Weights of a small image classifier: norm batchnorm.
Rows from block 7 of a small image classifier, named by matrix and row number. Rows with one number belong to one channel. Each number is 128 + 24 x the weight over its row's rms, rounded and kept within 0 to 255. All counts start at 0.
After each channel's rows are labels from the 100 images, of 14976, where the channel reaches its highest value: "peak on" is the class under the peak. Only what is clearly more common there than usual is listed. The data: rosettes with rotational symmetry. In brackets: how many of the 100, against the usual share in percent.
# convs1: first pointwise conv (model.blocks.7.convs.1.weight, 384x384x1x1), inputs 275-329
# convs3: second pointwise conv (model.blocks.7.convs.3.weight, 384x384x1x1, transposed), outputs 275-329

convs1.29 [102  88 139 157 106 104 142 124  94 129 122 161 156  91 102 163 143 139 107 123 124 146 130 135 135 140  97 135 136 113 144 120 170  87 128 102 116 153 135 151 103 118 134 123 137 170 140 152 121 129 153 181 147 104 102]
convs3.29 [114 147 115 106  86 170 145 115 117  86 127 109 154 115  92 110 133  84 153 123 114 173 145 142 106 125 108  95 158 119 165 140 124 116 142 123 131 124 143 146  98  94  93 153 114  86 126 116 174 169 145  94 123 118 109]
peak on: backdrop (87 vs 55.6)

convs1.242 [145 124 121 133 139  95 172  77 115  93 115 108 147 143 117 109 173 140  99 148 156 127 109 125 153 156  82 158 122 113 124 129 113 182 153 163 144  79 133 117 148 128 172  84 108 116 118 139 121 133 125 127 109 131  97]
convs3.242 [186 101 167 165 149 124 118 122 125 127  96 137 105  67 129  98 147 110 139 139  85  97 103 145 144 102 137 145 132  75  91 126 115 153 120 129 142 142  99 172 124  89 180 119 121 146  93 106 178 147 159 138 149 147  85]
peak on: rosette (98 vs 44.4)

convs1.333 [129 105 121  92 100  94 127 120 118 116 120 163 183 126 140 156 171 141 150 114 136 166 162 126 127 112 124 117 103 119 128 150 117 117 126 111 110 136 158 133 137 120 122 106 110 103 152 166 100 116 115  96 144  88 127]
convs3.333 [130  78 121  93 101 145 110  69 108 157 139  85 140 142 113 125 131 130 131 134  98 143 133  71 128 116 178  59 143 180 110 138 129 127 129 109 163 102 134 138 112  76 146 108 127  94 148 127 133 147 131 109  98 135 101]
peak on: backdrop (92 vs 55.6)

convs1.77 [110 112 110 118 119 121 159 111 117 151 144 158 120 113 139 135 155  81  95 133 134 146 111 116 148 174 143 132 135 131 142 159 142 127 150 148 110 123 121 130 132 155 145  74 129 145 101 182 125 108 130 121 102 128 173]
convs3.77 [137 115 170 127  81 127 154  85 110 120 107  48 156 108 104  88 115 119 107 129  92 127 105 134 138 119 158  67 137 143 108 150 165 131 137 139 134  91 115 164  82 124 144 134 148 101 113 114 158 152 125 137 100 120 137]
peak on: backdrop (98 vs 55.6)

convs1.92 [135 151 159 118 107 138 119 169 142 132 117 124 154 127 128 124 153 144 112 118 124 152 144 112 128 124  74  92 116 128 128 114 115 127 106 127 121 122 111 117 118 103  91 145 131 138 166  85 147 111 109 107 136 109 102]
convs3.92 [128 139  97 149 130 167 108 129 118 141 125 171  91 139 129 129 150 140  99 111 162  83 100 120 134 104  54 156 117 111 147 130 106 130 149 149 111 175 118 110 103 157 138 154 110 135 155 143 146 137 111 142  93 153 158]
peak on: backdrop (100 vs 55.6)

convs1.30 [167 159 142 103 100 162 110 111 144 137 191 111 124  99 148 119 122 140 127 131 151 120 118 169 103 108 104 140 162  94 163 109 160 149 148 147 132 131 135 155 143 117 112 124 127 131 111 119 111 141  87 111 146 110 132]
convs3.30 [150  63 123 192 142 173 111 139 131 111 102 149 122 123 109 114 119 121 127 122 151 116 136 110 152 106 155 118 136 101 131 125 110 137 148 136 147 127 111 109 163  77 130 175 147 119 116 128 145 125 132 142 117 137  75]
peak on: rosette (98 vs 44.4)

convs1.151 [ 83  79 136 113 152  84 171 123 109 105 121  94 159 163 142 127 107 126 127 131 132 101 125 117 131 117 140 138 129 138 121 130  95 119 140 138 142 112 173 107 139 153 112 170 138 147 160 136 110 105 106 122 151 114 127]
convs3.151 [101 135 102 154 134 129  99 165 126 167 132 120 129 144  93 124 164 124 158 101 144 107 127 130 129 146 129 156 106 141 151 158 137 137 124 153 105 164 157 104 112  91  47 127 110 154 166 115 130 110 150  92  92 104 118]
peak on: rosette (100 vs 44.4)

convs1.303 [133  91 109 116 161 120 150 119  82 109 134  97  90 124 151 134  85 113 138 121 147  97 134 136 154 116 152 101 161 118  89 134 151 126 111 136 140 110 142 144 151 152 130 110 132 116 144 129 119 120 130  66 121 102 157]
convs3.303 [137 128 111 151 127  95 138 154 106 126 144 129 179 120 107 112 142 140 113 121 172 127 134 150 114 111 153 184  75 153 137 106 120 102 129 143 111 110 117 145 108 153 137 179 135  90 121 130 143 116 136 105 127 130 161]
peak on: rosette (100 vs 44.4)

convs1.343 [152  94 125 131 128 160 108 136 128 121 120 169 109  97 138 136 104 133 172 138 121 140 113 161 133  65 128 113  98 160 139 140 135  99 152 125 129 130 145 110  96 125 143 166 111 113 126 129 150 114 100 145 146 143 108]
convs3.343 [123 153  86 112 120 115 150 147 141 122 157 143 100 163 124 136 152 172 123 113 185 115 162 126 129 129 113 156 122 169  97 129 134 133 106 112 155  92 170 117  98 123 126 108 140 135 141 123  80 101 149  96 144 107 146]
peak on: backdrop (98 vs 55.6)

convs1.159 [117 137 130 122 114 169 151 141 146 137 125 120 168 104 131 128 105 131 104 113 133 143 121  94 123 113 150 142 126 127 134 125 121 103 119 120 130  88 116 107 125 188  95 150 114 105 178 127 139 123 126 128 140 136 145]
convs3.159 [136 140  96 131 145 128 127 155 119 115 126  99 102 121 120 142 163 152 134 106 111 139  97 128 120 105 126 106 127  63 170 146  95 160 129 149 101 103 128 107 136 125  57 175 100 130 192 148 140 118 126 162  68 145 106]
peak on: rosette (99 vs 44.4)

convs1.53 [100 128 130 105 147 129 144 151 120 131  80 126 110 143 139 115 133 132 132 133 195 116 167 115 136 129 162 138 158 143 135  93 175 129 143 155 151 116 134 132 105 118 137 147 117 123 152 154  84  63 121 112 130  97 128]
convs3.53 [100 101 125 162 128 125 114 139  95 134 142 162 113 150 126 125 159 101 152 123 153 128 130 135  98 144 132 171 172 140 158 138 175  98 149 180 150 137 188  88 121 110 130 146 134 134 159 142 129  77 140 124 116 114 137]
peak on: rosette (81 vs 44.4)

convs1.198 [129  62 124  94 128 135 152 109  80 147 129 187 141 120 192 160 132 136 106 126 133 158 118 113 168 126 120 153 150 114 111 105 146  65 103 133 132 149 113 145 191 164 121 137 149 127 153 139 119 130 147 133 109 114 131]
convs3.198 [147 152 134  97 121 152 122 124 101 136 100 115 143 161 105 107 150 122 129 143 178  99 117 132 142 120 100 150  98 137 126 128 182 154 104 146  90 168 138 105  71 129  97 156  99 106 145  90 123 119 153 160 121 132 125]
peak on: backdrop (95 vs 55.6)

convs1.204 [155  47 133 134 110 135 127 115  76 129 135 135 123 103 117  88  91 135 155 133 129 153 113 110 160  99 126 125 116 113  92  95 134 194 114 161 101 134 109 135 111 133 124 109 161 123 107 126 120 112 129 125 113 126 135]
convs3.204 [ 70 137  89 161 100 126 151 135 104 120  82 120 109 131 148 142 152 157 116 138 154 109 149 115 163 131 131  77 146 142 135 101 114 102 126 110 158  80 155 161  94 132 152 148 130 141 132 134  94 124 116 105 140 108 181]
peak on: backdrop (93 vs 55.6)

convs1.248 [174 139 125  96 110 121 118  86 173 147 153 132 145 177 139 128 111 111 179 127 108 149 108  93 103 132 111 104 114 106 137 130 160 127 161 166 140 118 118 132 132 112 115 113 127 121 114 142 132 158 123 116 120 136 147]
convs3.248 [167  81 118 118  66  83 135 158 157 150 136 160 152  94 123 117 136 123 121 137 158 113 113 118  76 135  96  89 142 125 172 149 159 150 171 141 144 135 139 134 135 140 166 114 125 130 124 117 153 111 108 151 114 142 157]
peak on: rosette (100 vs 44.4)

convs1.375 [109 130 144  87  95 134 117 129 119 131 124 107 150 156 176 103  83 157  81 106 144 128 145 132 170 141 142 126 121 147 178 166 156 156 121 176 123 123 130 129 122 108 121 128 140 110  92  94 160  98 123  86 133 129 157]
convs3.375 [ 81 139 154 129 135 133 109 113 172 178 138 143 127 103 152 137 146 125 115 155  88 160 139 127 161 106  84 117 149 114  88  68  96  85 126 167 123 138 152 116 115 114 107 153 121 157 151  92 128 120 133 173 119 143 145]
peak on: rosette (97 vs 44.4)